config = dict(
    levels_per_channel=6,
    width=256,
    residual_init='none',
    final_lr_fraction=0,
)
Rows from block 5 of a small autoregressive pixel model, named by matrix and row number. Rows with one number belong to one neuron. Each number is 50 + 10 x the weight over its row's rms, rounded and kept within 0 to 99. All counts start at 0.
After each neuron's rows are labels from the 100 images, of 14976, where the neuron reaches its highest value: "top examples" is what is common among them. Only what is clearly more common there than usual is listed. The data: rendered landscapes of hills, water and sky. In brackets: how many of the 100, against the usual share in percent.
# fc1: MLP up (model.blocks.5.mlp.fc1.weight, 1024x256), inputs 0-255
# fc2: MLP down (model.blocks.5.mlp.fc2.weight, 256x1024, transposed), outputs 0-255

fc1.438:61 60 52 60 49 61 59 46 73 49 51 71 64 53 73 43 63 62 48 65 41 51 43 44 47 50 42 56 58 60 66 50 36 46 41 59 49 50 58 54 65 58 46 63 50 72 53 53 52 57 51 43 43 43 73 54 58 59 43 66 59 55 44 37 67 46 56 46 46 52 43 58 47 43 60 54 44 71 50 56 55 61 48 50 33 47 43 47 55 65 48 46 48 34 48 68 49 56 60 54 42 35 46 40 36 56 78 60 49 60 46 43 64 69 49 48 63 51 50 60 50 49 48 68 65 65 59 42 37 56 67 45 50 59 36 44 53 74 48 26 34 56 34 52 39 49 48 60 38 58 36 54 46 45 53 48 47 56 51 57 48 48 55 57 49 47 46 53 54 50 37 62 64 43 50 38 56 57 54 58 45 57 58 72 55 62 43 51 40 29 46 47 52 39 70 45 40 55 43 47 43 59 60 35 64 64 57 46 38 52 55 60 50 58 45 62 49 48 26 44 51 72 60 56 46 47 53 53 67 47 49 36 48 68 50 28 59 41 56 68 39 31 55 49 56 39 45 64 37 71 51 57 61 39 68 50
fc2.438:53 68 47 48 39 36 54 43 50 41 59 47 38 40 36 34 44 41 41 44 48 33 59 58 41 52 41 53 55 58 49 35 63 30 56 47 25 56 31 49 53 53 47 59 65 41 44 50 45 48 36 47 47 55 38 56 52 41 36 43 48 42 58 35 53 47 68 36 33 50 40 33 42 62 58 48 45 47 34 46 64 47 58 38 60 56 48 38 32 56 50 57 53 55 44 48 57 65 49 71 42 54 65 41 54 34 39 39 48 60 49 55 51 52 56 65 35 45 52 57 53 49 37 49 38 49 39 44 50 70 36 45 36 52 47 53 47 35 61 70 54 56 56 31 52 53 57 68 34 62 59 54 52 41 64 51 56 42 47 54 48 38 44 56 56 52 45 67 37 55 33 49 59 48 45 47 49 32 43 45 51 60 36 51 50 53 63 34 60 41 55 47 58 49 73 43 51 41 40 51 58 52 61 45 59 41 55 46 56 65 48 44 28 40 37 54 33 41 42 57 36 43 67 31 72 44 39 44 51 35 57 53 51 32 55 52 61 44 21 59 45 65 44 56 43 41 44 56 40 26 55 63 31 53 40 49
top examples: noon (70 vs 25.3); green hills (36 vs 14.3); terraced slopes (35 vs 14.2)

fc1.140:55 56 59 60 55 58 46 52 56 61 36 44 30 51 58 62 80 47 54 30 56 55 41 66 52 43 59 54 47 28 43 45 48 51 35 54 53 55 38 62 52 62 67 49 55 36 51 45 60 36 53 66 39 54 39 49 67 43 53 46 52 51 55 53 50 54 41 52 55 59 62 41 67 66 42 43 58 40 51 41 57 67 48 58 59 49 52 63 46 43 44 62 55 52 42 46 49 54 57 46 46 40 49 43 49 48 58 55 52 51 40 40 39 63 60 60 50 61 40 40 53 65 43 32 41 53 38 53 34 60 45 40 48 40 59 40 30 73 54 54 48 68 34 43 47 56 55 61 49 42 41 43 54 55 56 55 56 60 37 47 44 67 52 41 53 42 55 62 42 58 38 59 46 72 63 29 43 63 60 53 41 62 69 52 43 56 46 67 48 49 68 42 33 59 48 56 51 68 48 53 42 72 54 54 34 42 70 40 51 62 52 53 57 49 48 28 74 47 37 52 55 32 60 50 51 39 52 59 42 25 65 61 51 61 72 48 41 63 58 55 72 61 47 50 47 70 45 44 60 51 51 45 51 51 53 33
fc2.140:57 46 65 39 24 49 47 51 46 40 60 45 53 45 55 62 36 46 26 73 64 41 49 43 61 59 39 41 57 56 71 44 47 41 54 63 53 24 43 27 47 63 37 64 52 58 39 56 48 44 67 39 66 39 54 48 39 48 42 56 57 60 62 47 44 38 39 60 43 52 57 65 32 50 57 70 59 50 43 55 52 47 51 62 19 50 51 51 59 56 49 50 50 53 48 51 47 54 39 53 53 51 53 61 69 51 38 53 44 44 55 72 53 65 41 50 50 42 62 57 38 44 37 50 55 44 57 57 54 39 43 54 55 57 50 45 49 58 28 58 48 48 58 47 64 55 58 54 54 51 43 44 38 53 21 52 41 38 41 47 56 44 49 41 62 66 59 53 31 56 35 38 48 46 38 59 53 54 33 51 43 29 41 43 31 45 43 48 62 54 46 51 38 48 46 37 44 40 42 52 56 46 51 73 45 49 38 55 48 31 40 45 40 52 44 70 38 49 58 47 43 69 59 71 57 39 63 66 42 33 46 63 44 54 48 56 47 55 54 41 40 40 54 54 44 42 51 41 57 46 27 35 55 43 32 45
top examples: clouds (100 vs 61.5); overcast (86 vs 24.5); dark volcanic rock (49 vs 14)

fc1.661:50 31 65 44 48 48 34 52 48 44 33 43 41 50 50 53 51 64 39 48 48 52 59 32 49 67 60 63 60 55 33 65 46 45 50 61 56 73 31 47 45 39 51 53 51 57 39 60 58 74 43 43 65 58 30 51 61 33 39 47 52 71 47 42 65 56 69 49 63 51 54 37 25 52 50 51 62 49 56 68 72 47 44 47 44 57 47 63 52 36 40 34 72 46 64 48 38 49 42 62 44 63 53 46 55 58 62 55 45 44 37 50 39 48 55 46 58 34 45 71 49 45 51 47 48 59 38 53 37 36 48 57 54 30 54 48 53 49 41 45 57 64 55 53 60 52 54 47 56 46 50 64 37 50 43 45 54 36 59 64 57 49 58 58 34 38 51 59 59 49 28 45 43 56 62 30 48 42 40 35 50 59 49 57 54 67 48 57 45 53 51 38 55 54 52 60 55 67 55 65 47 54 49 57 41 40 44 24 37 63 41 51 50 58 62 39 60 49 57 45 61 58 60 67 40 63 26 43 48 62 53 42 34 42 55 50 38 48 39 42 45 40 64 65 54 55 43 56 51 55 33 47 33 57 58 36
fc2.661:59 63 47 60 58 45 43 52 69 57 69 55 54 57 50 62 62 44 54 43 60 47 58 52 62 56 34 45 38 43 56 29 55 35 47 67 34 39 42 55 53 61 20 47 53 40 38 41 62 53 33 58 59 51 45 57 47 61 59 43 47 49 54 57 53 73 41 64 36 51 50 38 58 60 57 57 46 41 57 30 54 64 46 60 51 37 43 42 54 57 49 38 61 50 53 44 65 46 39 55 64 60 56 30 62 74 60 43 35 38 56 54 44 53 42 40 38 47 55 61 64 42 47 43 55 37 67 64 54 44 53 64 55 39 55 51 44 43 62 31 42 48 48 62 60 56 60 68 56 45 39 30 43 61 57 42 47 37 50 57 49 67 45 50 63 32 51 54 70 42 46 50 57 43 54 63 51 42 48 51 55 36 37 53 48 60 42 34 53 43 45 49 43 51 48 46 41 46 55 55 67 80 46 38 42 42 54 62 52 53 51 59 41 35 51 71 42 54 59 69 56 48 38 49 48 49 51 48 76 46 52 70 70 55 54 59 49 76 39 46 49 38 38 59 46 43 45 57 34 55 40 53 56 46 48 57
top examples: clouds (98 vs 61.5); sunset (91 vs 25.3)

fc1.620:44 43 42 49 34 25 45 64 48 40 40 46 47 45 67 49 50 28 63 71 64 34 55 48 45 47 60 50 56 48 58 46 43 58 51 41 43 43 49 60 50 48 61 54 29 61 47 39 52 58 58 42 60 62 51 44 37 45 56 57 44 65 29 52 55 47 43 26 43 45 46 50 67 50 65 55 45 47 54 56 72 44 38 36 39 51 47 52 32 62 43 55 56 62 36 54 57 62 49 53 29 43 42 72 58 55 47 61 50 48 36 51 57 49 62 38 55 50 47 53 49 51 56 40 67 60 48 44 35 57 52 62 69 47 61 42 47 47 53 35 62 61 34 31 63 55 70 55 44 26 44 47 40 52 63 60 63 54 54 45 44 56 43 41 49 56 50 41 51 64 58 55 45 59 66 46 43 49 49 40 47 51 35 63 49 46 56 43 50 32 49 44 33 44 63 62 59 40 47 55 42 64 57 32 37 42 51 45 42 48 60 30 34 49 52 48 72 52 41 46 54 44 72 63 54 69 41 52 57 49 42 50 50 56 32 52 67 52 54 70 66 40 44 41 37 48 59 73 34 51 44 40 41 45 56 56
fc2.620:42 54 44 70 62 47 40 53 36 57 59 59 48 49 27 37 32 55 58 38 43 44 45 45 44 37 46 63 54 45 40 40 46 49 44 48 37 45 40 56 47 47 48 39 48 49 64 43 63 56 44 48 46 49 51 59 50 51 34 50 56 48 55 60 54 46 41 47 31 62 61 37 35 26 48 54 48 63 60 45 43 44 52 41 47 56 47 52 55 51 37 47 52 62 52 42 59 50 48 43 29 48 59 62 50 57 61 51 48 60 60 38 44 70 59 46 41 39 38 66 65 40 54 45 48 31 43 42 30 58 35 41 64 53 42 41 61 64 75 63 49 67 47 47 27 50 51 45 61 62 40 39 56 32 68 52 61 57 67 43 58 48 43 49 64 39 70 60 44 49 56 49 44 42 50 53 52 26 47 57 46 53 39 55 42 34 49 56 51 51 53 44 61 56 41 45 51 56 46 36 44 62 60 36 58 67 44 58 55 64 70 36 54 53 43 36 48 41 45 58 44 40 47 57 58 65 52 59 38 64 49 55 57 30 52 48 34 17 54 31 42 65 55 58 46 63 53 39 59 62 62 44 33 51 26 56
top examples: noon (63 vs 25.3); green hills (36 vs 14.3)

fc1.172:47 55 55 45 54 68 40 52 51 70 51 50 53 43 51 57 52 41 47 59 69 60 44 60 43 47 55 56 26 55 54 52 50 40 44 65 45 60 46 64 38 44 60 55 41 65 35 44 53 42 51 35 52 45 34 54 42 76 46 57 59 50 63 50 49 47 40 47 55 37 37 42 42 49 53 58 47 42 56 39 64 50 36 61 45 50 36 41 46 57 61 32 55 43 47 73 60 54 61 67 67 46 66 61 43 38 71 35 42 32 38 68 36 51 40 50 36 54 49 78 53 67 63 55 60 51 47 65 46 34 41 53 48 72 54 54 54 60 72 34 28 34 41 48 61 56 65 51 30 48 55 49 52 65 56 33 50 48 45 46 48 55 63 56 37 61 59 45 61 60 58 44 58 45 47 54 58 50 38 41 54 65 49 57 42 49 56 66 49 48 59 55 56 52 48 58 44 40 58 46 39 67 62 43 59 21 53 51 33 52 47 61 56 51 58 45 55 58 49 32 47 53 39 52 44 55 31 46 61 47 49 39 56 36 48 45 58 35 37 61 49 35 57 56 42 47 55 72 40 59 60 36 49 54 56 56
fc2.172:45 45 50 41 59 54 67 36 59 39 35 70 49 60 62 46 40 49 27 38 48 40 37 35 50 40 48 62 50 53 68 32 43 45 47 29 53 56 56 65 35 38 41 40 55 46 57 73 51 68 51 38 63 40 45 47 41 61 31 69 47 46 56 55 61 53 55 41 55 47 43 60 57 53 47 53 59 43 49 48 56 69 45 59 55 51 40 58 55 46 53 59 44 42 48 52 52 61 57 54 40 57 68 40 48 56 61 41 58 49 47 42 57 68 65 45 46 55 49 37 65 51 50 38 35 44 54 52 49 55 63 60 44 37 53 45 42 49 59 48 42 52 47 47 52 43 58 43 44 49 59 49 42 40 61 60 53 58 58 46 60 48 36 47 69 61 50 47 30 44 26 32 53 46 63 36 35 41 46 32 34 50 50 53 33 52 29 53 55 48 64 44 54 44 55 27 47 44 44 51 58 62 62 55 47 50 44 36 43 48 54 50 55 73 44 45 55 24 78 39 61 66 41 46 49 50 43 31 59 54 42 52 71 34 73 62 49 39 55 62 59 63 32 59 55 40 38 56 50 47 40 40 56 44 50 55
top examples: fog (64 vs 29.5)

fc1.427:50 40 65 59 48 57 59 65 46 62 47 37 53 54 57 45 64 64 54 57 49 43 52 51 47 40 49 42 45 46 45 25 53 47 37 48 48 44 38 69 44 46 55 52 57 50 52 51 61 51 56 48 41 48 54 51 52 39 49 37 50 51 52 67 45 62 23 54 39 67 62 57 39 38 52 48 55 68 51 44 53 71 42 49 38 44 61 57 50 66 58 37 44 36 60 46 31 63 34 26 47 57 36 57 65 34 45 66 46 48 56 51 52 64 34 67 37 58 61 48 45 54 43 47 52 31 42 66 39 62 38 58 58 54 52 44 52 56 35 43 50 68 65 55 47 38 59 43 47 67 32 53 43 61 70 61 53 69 49 42 68 44 65 38 43 51 42 61 49 68 66 42 49 51 45 30 61 41 48 58 50 38 51 33 57 27 45 59 62 58 62 55 49 64 57 53 65 45 57 63 51 61 46 51 50 51 73 49 52 64 38 53 43 47 49 47 51 34 52 53 48 48 46 47 66 41 60 59 34 32 74 57 45 44 55 49 37 45 57 57 61 42 57 66 36 55 34 48 51 50 53 53 51 43 55 29
fc2.427:55 64 28 55 52 41 59 56 31 36 46 43 45 44 45 66 38 51 48 52 69 52 64 51 36 53 47 41 49 54 44 59 46 55 53 38 72 42 49 51 57 42 45 49 47 41 69 42 53 49 48 38 54 44 19 60 48 45 58 47 43 64 34 56 31 55 49 47 51 26 58 63 52 26 57 44 47 68 49 51 41 28 66 59 66 59 39 53 37 54 59 46 50 42 58 49 61 52 58 44 46 55 44 53 40 42 57 58 57 60 41 61 42 54 45 43 48 49 48 54 62 30 38 52 43 64 55 48 60 37 32 44 59 55 40 38 55 49 33 58 53 35 61 39 52 44 54 50 43 32 48 34 37 39 42 52 44 40 44 50 44 45 45 68 43 44 39 56 53 66 34 41 58 41 51 53 40 49 40 53 44 44 48 63 45 45 57 40 51 47 43 19 47 29 54 44 65 52 49 55 43 52 51 24 47 38 58 57 52 21 57 53 44 55 49 54 30 38 81 53 55 46 41 40 35 45 43 56 52 41 49 44 38 50 41 53 71 50 50 50 38 50 27 50 42 33 44 51 48 53 42 43 52 41 41 50
top examples: clouds (97 vs 61.5); overcast (52 vs 24.5); red mesas (48 vs 14.5)

fc1.69:49 48 40 48 41 47 30 44 51 66 45 44 49 64 40 46 64 55 38 32 42 55 59 61 42 45 42 61 30 48 48 55 62 57 48 38 56 50 63 45 63 70 47 38 52 33 41 51 34 61 58 53 45 49 40 52 52 63 47 41 45 58 49 42 52 53 49 60 61 42 35 52 49 32 43 50 39 50 62 39 39 60 49 48 60 44 65 43 68 63 47 51 49 60 59 40 56 56 35 62 47 33 32 50 37 55 58 55 52 44 36 48 44 48 64 32 53 50 59 40 45 49 50 44 54 58 56 43 63 43 52 40 68 36 64 54 61 43 57 59 23 51 46 52 48 48 48 48 50 63 48 46 66 49 56 51 49 34 54 44 43 50 36 44 57 45 65 60 46 55 59 59 50 56 41 35 46 45 31 49 49 52 64 52 30 54 46 59 59 65 46 50 56 44 64 61 33 69 58 31 39 70 44 60 50 51 61 51 59 55 41 30 62 55 58 40 26 45 41 33 71 31 55 64 44 54 49 61 59 44 76 72 57 44 54 33 25 44 53 64 46 42 45 58 45 75 51 44 42 61 55 55 56 35 49 55
fc2.69:59 37 60 50 54 54 51 69 39 39 65 47 58 56 46 44 47 61 41 49 68 54 65 25 40 52 45 67 62 61 59 31 78 43 43 61 57 57 41 65 53 41 65 60 21 64 53 55 53 41 68 36 46 46 54 59 48 32 26 62 47 52 46 55 40 61 40 58 50 48 61 51 57 39 63 67 62 47 43 64 58 46 44 39 40 50 37 62 59 49 64 42 46 49 47 49 52 45 66 59 42 48 67 41 56 64 66 70 38 57 68 49 63 49 50 45 38 64 46 41 67 48 43 46 52 57 49 55 51 54 55 46 61 55 48 45 46 54 54 50 53 53 63 47 69 41 46 42 55 68 59 50 67 66 63 59 40 60 71 47 49 49 51 57 67 49 43 52 45 46 64 55 60 53 44 50 50 33 42 56 53 48 34 39 53 52 51 54 50 41 48 29 39 53 49 43 63 49 47 56 64 51 39 52 63 54 45 57 27 42 41 61 43 57 46 61 40 57 48 69 49 61 39 52 54 67 51 33 56 47 61 26 54 37 58 56 63 56 49 49 50 41 63 38 36 38 57 63 42 52 64 61 50 52 42 46
top examples: overcast (52 vs 24.5)

fc1.95:38 60 36 42 40 41 51 51 73 67 63 68 60 60 45 39 25 53 64 44 68 46 49 65 61 42 41 63 40 47 56 44 38 42 22 49 45 41 50 58 27 52 40 65 56 49 47 51 68 38 55 49 41 42 41 81 25 47 42 50 53 68 62 60 52 49 54 34 61 49 56 47 42 62 46 69 46 48 54 46 45 43 49 46 48 48 46 47 40 38 59 50 54 63 62 41 44 28 51 54 51 52 41 63 58 62 56 38 49 62 37 46 37 39 58 55 60 55 46 49 61 57 53 34 65 32 75 46 34 52 61 57 46 62 33 61 52 43 36 33 59 59 51 42 55 47 46 60 54 50 46 45 45 47 45 64 51 54 43 60 40 50 54 45 48 52 50 52 48 48 61 56 56 37 44 42 60 29 62 43 37 65 38 59 57 75 63 50 52 38 52 30 53 48 49 60 49 44 48 51 52 37 68 46 57 62 50 58 42 55 62 49 50 60 51 49 61 55 54 54 62 53 59 42 56 53 24 45 72 59 48 55 40 43 56 54 58 54 44 65 59 48 52 60 57 52 51 65 42 51 59 61 52 35 61 58
fc2.95:57 56 46 51 47 43 34 31 40 51 33 42 61 54 46 61 39 54 61 49 39 35 61 37 40 46 60 53 57 46 45 42 57 44 59 50 41 58 42 48 53 59 62 47 51 49 46 44 35 43 39 46 56 43 53 56 33 49 54 68 57 44 67 61 63 70 62 52 31 51 40 49 50 53 45 48 58 46 50 63 39 59 40 55 31 69 52 58 42 58 66 39 54 54 42 60 45 72 50 57 46 50 46 55 48 43 59 46 54 53 54 49 42 47 55 29 44 60 49 45 39 55 33 67 46 29 44 52 63 62 36 49 57 51 81 47 62 52 67 48 62 52 56 37 36 46 63 29 59 49 45 59 41 54 67 69 55 38 64 51 65 49 35 46 65 34 46 51 42 56 77 53 57 50 58 44 49 52 46 54 65 41 61 37 44 51 43 41 39 43 45 36 46 49 58 40 53 57 56 59 37 59 41 48 46 34 27 49 54 57 57 52 49 31 29 45 49 51 58 55 39 55 49 61 36 62 49 53 31 44 39 28 64 46 59 36 40 47 34 37 40 49 43 45 47 48 54 52 77 67 49 38 46 47 58 65
top examples: overcast (61 vs 24.5); green hills (60 vs 14.3)

fc1.767:42 50 52 28 70 33 52 67 57 56 36 68 43 51 51 57 54 45 49 58 52 59 65 43 40 48 24 60 50 32 60 60 48 67 48 37 32 42 35 55 29 46 46 46 30 41 31 40 54 49 44 50 33 44 60 55 49 46 54 30 51 69 64 36 49 48 45 46 50 62 62 50 62 61 47 43 30 44 61 54 39 72 48 60 66 42 47 44 53 39 67 44 53 44 53 40 56 48 32 47 58 35 58 54 65 52 46 59 45 72 33 60 28 60 44 47 48 51 61 60 50 72 43 50 60 50 49 43 38 57 42 63 31 46 53 52 43 42 38 51 34 47 47 41 59 58 64 44 42 57 56 40 47 47 44 42 49 49 36 44 49 34 52 54 60 62 59 67 52 58 46 50 46 42 45 40 53 40 49 53 56 48 64 50 41 69 79 53 46 54 68 27 63 63 46 51 48 62 58 57 32 60 53 65 48 38 29 40 48 33 61 56 44 45 30 46 52 56 52 46 38 47 54 55 53 55 49 54 46 46 48 54 59 48 45 63 46 47 48 37 44 53 40 41 42 49 52 55 42 37 43 36 54 61 44 54
fc2.767:46 46 54 51 56 61 51 55 43 67 55 48 63 53 48 65 38 63 69 45 50 46 35 37 41 58 54 58 51 58 62 82 58 47 61 34 46 52 65 56 46 42 42 55 46 43 33 31 47 48 48 49 27 53 55 36 40 50 49 68 50 39 40 50 50 58 46 44 39 45 51 59 64 58 47 50 54 55 46 50 43 48 52 48 56 40 53 45 74 54 41 48 50 50 40 70 54 57 38 44 56 47 53 49 56 50 39 46 42 42 53 54 44 53 45 34 63 55 57 42 50 49 67 33 63 48 44 45 64 51 46 48 69 52 55 60 63 62 53 42 63 46 54 49 54 36 64 75 30 44 55 52 45 51 54 59 65 62 60 41 51 43 41 54 50 49 50 32 57 45 62 38 40 30 40 52 51 44 41 64 53 33 50 57 45 35 32 45 45 29 58 39 72 53 40 47 56 42 48 48 65 44 29 63 36 51 58 32 59 43 64 54 64 61 52 33 64 69 46 35 40 52 37 50 56 63 44 68 42 69 53 42 64 41 46 76 67 54 48 58 50 42 49 59 42 53 49 44 58 71 45 43 67 68 51 52
top examples: noon (89 vs 25.3); terraced slopes (68 vs 14.2)

fc1.189:54 35 38 38 49 48 40 43 36 32 50 57 78 41 30 60 73 66 41 73 44 62 46 79 28 45 45 57 46 64 50 54 65 66 51 44 54 45 42 37 36 63 51 54 62 49 48 54 46 54 38 53 26 50 61 40 54 62 42 45 62 43 52 67 36 48 57 54 50 62 60 56 51 58 49 54 45 66 33 56 47 64 45 46 57 52 48 46 53 63 54 62 37 57 48 47 51 37 29 63 54 57 65 42 50 71 55 49 68 45 57 51 51 64 49 35 45 59 49 58 39 63 51 58 55 46 58 54 42 46 55 45 65 37 35 58 47 52 49 51 40 61 43 39 40 44 54 40 50 39 56 60 36 58 44 47 50 65 60 51 36 50 55 49 51 38 41 40 56 34 47 46 62 43 49 50 28 37 45 60 54 59 53 37 47 39 46 46 44 62 34 52 61 61 52 46 38 49 55 52 46 46 31 47 29 33 51 56 57 48 57 39 28 47 40 47 65 64 56 43 59 51 53 54 61 48 38 50 41 51 31 42 49 51 65 58 43 63 58 39 48 77 46 47 62 54 59 43 60 65 51 57 40 51 70 41
fc2.189:51 48 51 47 53 32 42 64 40 57 53 50 44 58 58 43 58 54 53 57 49 58 32 59 40 44 65 53 68 45 32 43 46 39 40 72 68 48 51 39 50 43 62 42 52 57 39 49 46 38 50 45 51 36 23 49 62 47 62 56 54 58 41 42 74 63 52 65 67 46 63 65 49 56 55 46 50 53 55 46 31 65 29 49 62 66 52 52 55 41 44 38 40 74 30 52 58 45 40 47 46 55 37 40 53 39 48 50 22 64 49 51 53 45 60 38 49 58 64 39 61 39 37 60 45 54 50 58 47 40 62 42 35 45 50 51 44 54 48 47 51 53 63 56 64 48 40 49 55 33 50 52 47 33 56 36 59 52 56 45 53 59 59 68 49 44 49 57 47 38 65 57 54 29 63 64 55 34 57 63 58 55 44 68 44 47 58 44 54 48 49 43 49 76 54 59 44 42 55 51 47 53 32 53 56 48 54 56 63 44 48 33 67 29 61 39 24 61 43 57 54 43 46 56 48 68 63 37 30 61 34 49 55 40 56 63 38 44 71 52 55 55 50 57 50 55 64 45 61 54 45 48 51 54 52 60
top examples: clouds (99 vs 61.5); overcast (98 vs 24.5)

fc1.413:56 58 52 53 46 59 52 40 35 49 53 48 37 48 38 54 49 67 41 37 43 48 42 50 33 41 53 56 61 56 46 33 56 46 48 49 34 55 43 49 56 50 57 45 59 70 57 54 56 55 39 58 54 64 60 61 45 50 43 55 52 44 49 54 76 50 50 55 69 49 58 59 44 77 53 47 31 61 29 37 55 56 49 40 43 43 42 46 38 69 60 69 61 44 54 56 50 68 36 38 44 33 54 74 50 59 52 46 44 50 49 44 46 56 40 40 27 65 48 30 54 38 57 65 40 45 49 32 73 57 49 35 48 75 41 52 41 53 37 53 60 44 40 56 52 65 69 70 58 28 42 56 60 70 45 55 48 31 33 54 40 50 40 39 43 56 67 63 40 45 52 52 54 42 47 64 48 49 53 47 49 41 39 50 37 45 36 61 55 57 53 58 36 45 62 42 39 61 41 60 46 43 53 38 47 51 62 39 55 47 55 54 37 49 47 47 44 41 52 51 53 58 43 43 52 42 57 37 53 63 43 37 47 65 81 53 43 48 56 31 46 57 38 45 64 47 48 45 40 33 63 46 44 55 38 56
fc2.413:63 63 44 55 61 60 39 61 34 46 44 43 55 37 42 43 65 51 56 64 37 58 63 47 68 57 46 52 54 56 56 61 60 43 61 50 39 52 34 45 51 61 47 45 33 31 48 39 46 49 63 47 54 55 50 63 65 53 38 61 53 48 39 58 44 42 67 49 47 44 39 55 36 50 54 51 52 35 55 60 44 51 48 50 54 64 35 61 51 55 43 45 46 64 47 57 51 44 67 40 52 29 39 42 43 51 51 61 55 49 54 47 65 46 40 50 42 41 42 68 42 59 56 47 29 46 35 48 47 51 45 48 50 48 63 47 48 61 63 50 53 51 52 47 48 51 63 51 39 64 36 60 41 65 62 53 71 32 44 37 37 59 40 87 31 44 40 70 57 62 47 54 49 57 59 49 38 40 61 58 63 66 55 66 77 63 41 63 66 43 23 51 62 46 61 40 63 61 47 40 56 42 68 55 49 43 44 49 56 36 65 26 63 60 44 35 31 64 53 43 45 44 45 67 45 57 53 41 63 50 59 59 56 61 51 48 37 56 60 55 46 55 57 42 63 53 52 54 56 57 37 51 43 37 49 63
top examples: fog (96 vs 29.5); sunset (78 vs 25.3); green hills (44 vs 14.3)

fc1.581:39 56 60 57 53 35 44 64 68 53 31 39 57 64 41 46 38 50 56 54 48 58 47 40 20 66 53 54 50 47 60 60 64 37 45 41 62 25 56 51 68 69 64 36 55 62 51 69 58 44 57 51 28 56 36 48 40 15 52 30 43 24 61 50 61 50 52 62 31 52 34 34 42 43 56 47 43 45 63 35 50 42 49 60 62 68 48 31 47 57 47 48 48 55 49 49 69 45 61 38 48 74 40 55 64 53 35 45 50 37 37 65 40 56 48 55 44 54 63 45 43 40 53 49 49 44 58 38 66 48 44 60 51 48 33 52 40 62 67 39 48 55 49 38 61 62 45 45 46 46 46 65 39 44 45 36 42 67 33 59 43 50 45 48 49 53 49 63 61 41 47 52 53 51 51 46 50 62 33 43 47 52 50 51 57 54 62 50 60 42 45 57 62 58 54 60 44 52 47 41 42 53 61 46 54 54 48 39 68 56 53 45 43 41 62 41 38 55 41 58 61 62 51 47 45 57 58 55 46 59 49 34 60 52 56 50 47 55 27 54 56 59 47 60 45 48 39 59 45 46 51 29 38 52 64 41
fc2.581:41 46 45 45 57 49 47 42 53 66 54 66 70 32 57 40 57 60 40 33 60 41 57 57 67 65 39 57 44 48 53 48 64 63 62 43 36 52 60 46 54 49 52 45 58 42 43 39 56 52 55 48 34 43 35 62 72 55 49 53 53 41 58 57 42 36 54 48 33 55 47 48 55 53 42 48 69 62 47 77 52 61 60 30 62 48 44 67 41 29 41 52 76 64 44 40 56 53 57 42 49 52 43 36 53 39 49 26 47 40 58 46 61 49 51 37 63 58 57 67 58 54 28 30 51 67 50 71 49 55 64 43 63 48 54 46 56 35 56 38 40 67 60 44 52 35 60 61 65 49 53 61 70 48 51 68 55 49 55 53 50 45 56 40 36 53 46 45 56 48 61 41 37 50 57 44 53 47 60 61 44 51 50 50 56 50 48 60 43 49 45 49 48 61 43 38 37 68 51 50 50 38 47 55 50 45 57 42 34 56 22 56 46 41 34 38 52 60 49 40 48 58 61 42 28 57 68 39 43 50 54 39 35 46 30 47 52 59 56 56 37 62 52 30 49 35 48 42 52 51 45 37 57 39 49 37
top examples: fog (64 vs 29.5); desert dunes (55 vs 14.5); night (51 vs 24.8)

fc1.276:56 48 58 50 51 47 50 59 43 55 46 42 54 62 45 46 47 63 38 48 52 80 60 55 44 53 46 38 52 27 39 40 52 51 41 50 64 39 50 52 63 56 60 56 50 54 45 48 55 51 47 53 63 48 47 49 43 62 56 70 65 58 57 38 54 46 38 58 46 58 48 42 49 38 62 49 54 42 25 41 52 44 45 60 49 57 50 45 44 50 52 58 72 45 49 46 56 47 51 54 68 39 41 48 64 67 68 40 51 61 45 50 55 49 44 60 46 62 65 46 41 45 50 69 32 56 58 67 65 31 46 48 46 52 38 43 50 55 51 41 35 45 49 51 55 55 47 58 54 63 57 48 53 34 49 78 39 56 31 31 56 53 48 46 76 62 51 62 41 59 41 46 58 45 33 37 54 48 35 40 53 66 52 42 52 51 50 63 58 41 43 43 69 43 38 25 44 61 40 46 45 53 67 51 60 63 52 63 56 36 32 61 58 51 31 59 58 45 41 53 61 40 72 64 50 53 59 63 56 31 63 46 68 48 62 62 41 51 71 43 58 37 66 63 37 54 37 53 58 49 52 52 55 73 38 41
fc2.276:57 50 47 51 57 49 57 60 41 44 37 59 51 59 62 40 47 47 40 30 55 36 56 66 59 51 51 58 76 34 53 63 59 65 55 29 40 55 55 53 52 52 50 31 58 53 59 48 47 62 46 46 47 49 19 46 45 45 63 58 51 54 37 51 58 32 39 44 38 51 46 44 57 58 47 55 72 60 48 57 54 45 47 40 32 49 53 39 52 53 62 53 43 56 60 60 54 44 49 63 41 72 51 57 46 52 36 72 52 50 38 62 73 66 35 18 37 45 48 51 36 57 46 51 58 60 63 54 54 46 50 41 52 54 50 63 48 58 58 54 58 78 69 51 48 50 37 41 61 39 62 46 59 53 45 31 51 37 35 63 41 67 54 63 29 46 58 47 44 57 51 56 47 49 40 62 70 39 53 47 42 61 27 33 50 54 52 36 52 53 46 47 44 46 54 59 46 40 58 44 51 43 36 46 56 60 48 71 52 64 43 42 42 65 58 61 49 40 63 56 43 44 44 56 31 27 57 55 47 59 36 38 48 54 55 51 52 47 46 38 25 58 42 53 55 64 54 51 45 44 49 44 57 45 62 61
top examples: overcast (60 vs 24.5)